From a checkpoint of a small audio captioner.
Data: trained on synthetic speech, music and everyday sounds put through simulated rooms and audio effects, 39062 training examples.
Rows from block 3 of the audio encoder of a small audio captioner, named by matrix and row number. Rows with one number belong to one neuron. Each number is 500 + 25 x the weight over its row's rms, rounded and kept within 0 to 999. All counts start at 0. Numbers have three digits each.
Before each neuron's rows are labels from the 100 clips, of 14848, where the neuron reaches its highest value: "strongest on" is what is common among them. Only what is clearly more common there than usual is listed. The data: synthetic speech, music and everyday sounds put through simulated rooms and audio effects. In brackets: how many of the 100.
# fc1: MLP up (encoder.blocks.3.mlp.fc1.weight, 1280x320), inputs 80-159
# fc2: MLP down (encoder.blocks.3.mlp.fc2.weight, 320x1280, transposed), outputs 80-159

strongest on: speech (75)
fc1.33:508526517507510481497522513496523491561449475500550500482545488509511507509481522515482504505513528541490514496553522510453560464487519518539553433500482483519494484485493476456503545509476481483504498481476504499460491507513488460479442545
fc2.33:516514494492519514468481502487460509507466473485458536467484540476511481495498457492499500471456456524489509560503493466505455528504487496509440546469550482479496510493461462487532485488558537503470496465500497464493506463468517516512529516

strongest on: everyday sound (55)
fc1.566:460457477476476463438442487485497470512509453470480516487489488512532449506480481499469455554477514491513519477489492513467508526512528472529477521468521516485469453503490521491496503450523495511516528500494469464504501464502508540499502474
fc2.566:491496456480463516525520488508534504511510524494507515473482469479510533490484498483510492502497502533487490503537536472513503516467510502473522459519506470477513520537492527508519527487487559523542505465536502516490478478501491524488523498

strongest on: speech (55)
fc1.591:504514510493480485528480503461554496488459503506531545559527542515476507529500496518492494544548466492524495465458531511501505523487518532553479426504510473477522469493494492462470509492510450522510507476506481507485482467428506537487508479
fc2.591:517474447520518495529500485511490504526506540486486513489465453482550514504475537511518483478437531524482527478488508533478546514461502493517460518545522515507513468491465486531481500448524491509494477461492531502447482466508495495506470529

strongest on: dry (62); speech (56)
fc1.265:504463507472504475460499485519506441489533493525505501510456470479529520509509489518519526519490477514523458523507456428565524500447508483491530544467512492517473485528501489507510478472458504479525495472427536481530502531512481498501496469
fc2.265:478484457439482499498480510476476499466475477501473480473498496516494509481475490502512480508489513511436502533501512514489536499525450479493475457502502523464538495429446537532522501454567535504493500492508490507521493489514521480501515504

strongest on: drums (75); ring modulation (30)
fc1.131:513550503563528504508528510525540520538518488495491520518524497456528487526483477451495502506459507480479493507494594481467490542500483529503530520500494517491475499475500534480484455497484465527498529470462514503482468439519491541500468509
fc2.131:542526542526542544535526519553490538512520514501493473511490520497484550463530537483464542464521543486514475495496480492543506542513492536509540536493558507517503486527488489479487488532481516537506516484506497493516462509524552521507486480

strongest on: speech (50)
fc1.398:502532519500537476489500525506460518557490480444524476478511532518523513520526515497480533518527517537509538480430491474544513477514476506518528512473494433506498471478471500471486446521476471493493501481466482498462503495493556500467502548
fc2.398:537550490500511518534499518541486502445469509456455486464471466523507514521501462558478500539499462484488532554483518461465468513495518490465484512509489508507483493524545508473524512487500510494456489473524489524475529491456534508511500518

strongest on: long reverberation (73); reversed (62)
fc1.7:529533515504469528503484495444481471513512512453485483460446459534512480480523512468457532491490502522465505475493477498473478520513518513507488481492531517497509518501456479508444489506494479536462483478523520497521465460489510486471466507
fc2.7:521490528560528532573501526490506473481498506446487528521501449551476535491531481492463444486488477507476494505479458509538484497469470456473522502461509495518503478489482503464526485486497542518472450527496509491486472494521463488486474499

strongest on: dropouts (56)
fc1.559:494476503478484485498467478507488445485489483494521538458520526501484485490483483528487509500486482548523494483475514476467501542519488468496440469501537488465513523519455536504462448480505481511505484483513449510518532462521476559475499492
fc2.559:506506453488477484493542515519499518544472520505484449512530533507554537512488509481505508475505526489514530473514522517538517481457498479546500484533493524498453449470484509505480526493447521475500544489463536508476460520511520458526505548

strongest on: telephone band (62); drums (56)
fc1.437:528519499471466434458447481458481492506529450500486529504492538503510518502529503466524543493503488498510499531483465500507510487492511513491453496501535495501500450530496533501481475520499494502520482473511522492505520459466498496496526503
fc2.437:507517495497517448521532520454533515505541516499515503488524547505541495522493548491541472483455480482492511497502503534481491520515510535477476518481509508493517486504465526517514485488502511515507482525455506469505462510454501538519533503

strongest on: dry (65); speech (61)
fc1.286:471510550498488452467475489509491476525515453499527496477483479510488486487489524520490525492489539518507497478561516470570506511480544500502494489514510508504475472503466521501506513496533491496504521496491536490483511459481506467533497487
fc2.286:496501507488499531534512501519516548510518487526440498525476507469528508511475525546488537484499529476506513446468531437502548486527498522488486531522511551496489501507495522507481485522481457514503539481501497488482470503488491503487488494

strongest on: long reverberation (70); reverberation time: 1.2 to 2.4 s (46)
fc1.145:510518511487474533513488477468512517513528505524534504524485459479478506511475453443472481526507464486499480493496478475513490458503516510457479467480453481531511493489497489465493498528476498504470492486500502497494486463485462475488486517
fc2.145:491524521552504492495495445503516561508500513494482506518472465496515485517481524510466499466539539475532520468516514520493446489522515487474508529485453529450504538493507498499460491534462441515536561515509509511490478486503479515518500509

strongest on: drums (56); reversed (39)
fc1.45:513535571471543510527491528483520474531496498499480546489498527509494492465531518496496502525517529500495532499450501528530518545464532544500518478505538476499528501480535492435483501498480511467442469509480530485490454513538489517498491462
fc2.45:542514442482457524474511490483512465503435534448507514498550477493475485498522494498512503524531490534494520476498528519531491549557521495503509507476508539495502505528529501491477481485500529496494520519531519505481435463484527538513527525

strongest on: speech (51)
fc1.560:507488510488489490483485475432507507489531481471463502509536535475480434482504461481458541540484505474505483494497471487529491543454509514494498490531497528509469451460505490527507523469482494488475501492512497489498526511468463527488521474
fc2.560:511506449505538474480554499522488523519494498487525483515538525475517515501524494486489476502517508497525532480520516492502521505480467439488494515484504432488489507542475505476508444487471503471491536459489481475475435495486452508461519505

strongest on: speech (79)
fc1.318:488501511476478481474497522496475511529506489495503465506484478504496502483488488478467524503500509516479528510505510533473513501491532513478443469538517499495488524507509514498471458500461459515441474520525502509492483493480507501549503485
fc2.318:496506477522508525529511509565503503522550490552535549523499523533532545505524513539495494495508457478496537571447463437517470491447507514495501533477520533484511491534530505510447480512439505494541493506509508485471565510494522479495554478

strongest on: band (67); reversed (31)
fc1.1:501501513486485527485457500495467515474513519476469462507482500502503484514510482443476449499507535465531469511527471477482522500517496501472521496509453517473468467466539512504517518535511525478480490518476467492535511478470466498477487508
fc2.1:535515493503498507490514531497465494517523534523523441517485483522509481489483497480523530480514484501477507478466466537494539534516496526543492475535527499491515511514542505519489496470487497521486507503543509511458461524508501487499504528

strongest on: long reverberation (88); speech (81); reverberation time: 1.2 to 2.4 s (67)
fc1.615:530531486488479505511480494466467490523485488511438461525487518503510473504497471480439445489511488508528498484488523422482489503496481481454470507415501484517505515502525488472489458474430474455477479488481510489550494518474506497461459530
fc2.615:542556526527495533536487506495514537545470474494485475484539431494498522499481459480459497489513485486467512535556505533444491477504518512464536490471462534488524503498533485510456543486474527483505489469503515485497489506497458521520542497

strongest on: long reverberation (67); speech (52); reverberation time: 1.2 to 2.4 s (47)
fc1.745:503504482491469498524479497427541517527495520507490500516504502500501439511518511467495481507490528491522493507477488502459497499501537541495509489497511505487493522504520466456515498505438455457489485501481465490513497515494433499491505488
fc2.745:514516516506557550488514471508491503511498499507516476497463529495489481507501498499499513459500541489509533516498534501477517500549521494469468537480447445469481531486480510494445474556469512483535531483529520480495508489502496510516531517

strongest on: drums (57); bit reduction (34); number of effects: 3 or more (34)
fc1.456:478488510511490453433485458501494494487496515501489528486490484497523484474479492533467525495472497538550507493518535461507504489512503531524485523519521524495502527506521489513522507469494517530570483495520515470454508456453504545553493526
fc2.456:507513528465464455438510497477515518531498502474493457472502490489498458535499530493535518528557521492520517468481523517545474548502511505515503476523485499473514528493512476503477483500503520507491498474503473480496497519501504475483495530

strongest on: long reverberation (84); far (75); reverberation time: 1.2 to 2.4 s (74)
fc1.20:531473473478475512546441467433532507501514513521486465512477489471477505507513495478512502525456496485518523507486529466520503514482553511476454473504483500509509487510503502452515463491498513462482519531503456483467510487464427475491509522
fc2.20:503520513513532487547518460470485495484501495447527510544518494426488496526521500479512485476511485504498524491510516520510518480507552499500540527486482453487521510546477472505487453495519522488532476506487524451536493486565473485482494510

strongest on: dry (43)
fc1.679:452507505496468481463450472464481504547459483472467535462486477497493523526523476465499488516488523490512538471530489497482502515475520506489474508507514501448489512507475511501468532513532455501504502512516492470472520479516491514522495512
fc2.679:499529520523486512477470499483504477584492515506500511490533475484540450476483493484496515515506505485494490472479522537563508515550494539482484483482463475536500486505534509527504497519470498507495484504509491456521459522450479513522479519

strongest on: band (69); number of effects: 0 (51)
fc1.704:480521522485527494503464497465510483492485468506471519533471476488501480483484521478536502550468507481560490482503496462552522493498554467493488493461547537478515500473437507477494553496526502529534562485480482525469489451506505538510547478
fc2.704:498475458511476516503511483480523500505483512507500512514520464515502467435462488499486475503439513520484531439485515533482490475462520498470498528517501500476533523466505505525507491483537491522518485523512480478495507485511455436474474512

strongest on: long reverberation (90); speech (57); reverberation time: 1.2 to 2.4 s (53)
fc1.733:479491473501492505498499533495520453487538508481475489530494521507485491486511473479518502532445487461539540506490491440540497522471500502471505498462491511527518477527532522497536520506447532476482487494502469513479532460435516490464492533
fc2.733:532489493536447476500447505504478482581471448490506501511491455494485487508474478535488522528491490483522519501542494474521492489502514506481483452509491505506491459497544486499512493499501508495496525492468493509513491522500501514512507509

strongest on: dropouts (54); dry (53)
fc1.595:470494492527491466483494479493492473562480505534483468502538505491502528514498497499539474509529557519486445503520512554456505471500492495462492498495488495487491498472529456486509500465518518501502528474504513473533424543481516505483470505
fc2.595:503426490466461482486493457514487467466446515474495486495468471446475529546464513486481524512483511511481515485497489473521492517533480490499528492484490473468561564496503472474527506498519532525499466499462480526515523460536519498489514508

strongest on: speech (75)
fc1.258:468510548509486473466478481439468516517509440482510496500492549535480505523549490459454504495504527541531539512465465517496540519532481544465475513461533515508527466519478523477448499528491475479497488507515478507507486520500524496540502531
fc2.258:503526526519509477446519498508525502479513515517499530457473474520543484520474502506463516490517487497459492523497467456422471486518485543525513518515542493513498472520478482498517516488481462564475513509512463522490529499455558535506550498

strongest on: speech (53); dropouts (36)
fc1.463:544523484504501513511508478422489526503514508498543510473553522433443490535527483491471498482513496495507517477509525518497489544462476528481508469503474481507519505500486486497476454556437484496484524518476490495463477529493430532496463499
fc2.463:526525549522515531483508503511479507452466511512536493492492426490528531519478522513475488512510504519501488518570500513454525475553476494533509480529483479485542557486467454498489484497518512531482542514507530511539461516526522496498525453

strongest on: dry (56)
fc1.84:518492482458496483462506471460508513516496443452521484443491502474557503512495532506488502481505508536480480492517524507472519477521523469520530471496456513504444460501457501499492534503503481503538471498485501487543507503537492490523441525
fc2.84:502468493483478514515541523490488491517464503470472522498460516469528487531500510475484496499477523497514545507477484464496492493529489463498467517482443526500492524517517474521495498524513531498496494470509504510516478469508528543509515517

strongest on: drums (80); bit reduction (53)
fc1.439:490516544511553507493509501500530468487519474498503520487506548492497469424531502455495526514505519509535465476481535532542527567495520500496479485500568473499491468504508517449498521498473517513530459521495515487502455487460487545512515482
fc2.439:510454450480521526450518514519516484475477477485494493528541500471484485538493483502513496536524517489533480504469493520541465550534509451514536529484530524470504495462474487492523478506468477497491521500482496519476468516462489514473533516

strongest on: band (55)
fc1.127:515524517514456512486491506487500456510513479462477507497534506512468509495493459480466504476489513520509466479509479515536479514522495487480506465498471520523499509492508481483508523488466446534427503511506497543502516535493467529476467486
fc2.127:515513468554503554480536518505508493521514515521463529508504505490543469482492462505480498501507433477567467509495489501501518474519529492488523483518527510504544489572507504504516500486482523508515477534497527514483517495483497567473530505

strongest on: dry (65); drums (59)
fc1.400:509468511505489499500469506489525464506474494497514565469506540525497483434471485498502539535476494543504516463516523468534505489521492426501432506500508489504478484505442525515512489446489506523517479529512487509486509536496523502493496468
fc2.400:523495517466521493483547506512508497494493525487526477509496496513539494507512541524488500452542519500440496457453467512460510497504467519537499515503494476508538534457491468508497477487469500537485488496459518461517471554513543467501485525

strongest on: telephone band (77); everyday sound (63)
fc1.16:502522526546473508487473504505456501496505482503495494474432478487547493496501461489504504553499479525503502508465510489504536511467475540526518455490490469464475503498527554507433452476491513500514484516490519470504526473516501566512529520
fc2.16:530549493439542508502494506447496491508525466489461498494478526540502464499494454467515530503499486510510475510492488462489521505518480503488450474548553476506517459522507476477479520517524476485494454497532483470483470484494523497491518436

strongest on: dropouts (60); telephone band (43)
fc1.694:462521549546496497500513529502450526534469482525512495516505470504510513500467510516452530492491497524518508493459494461501485515454539500487473506521470503515523486492499501497478477493494449508484526464504509504494473522498522487506509492
fc2.694:507516478513477537502485528507500514516502451545498505506456498491537511490488506543511504509541483532505455522528543528486483513510570495497464475527517509487488530516491478488501484477477488511524522501491525571488536513474484490515529476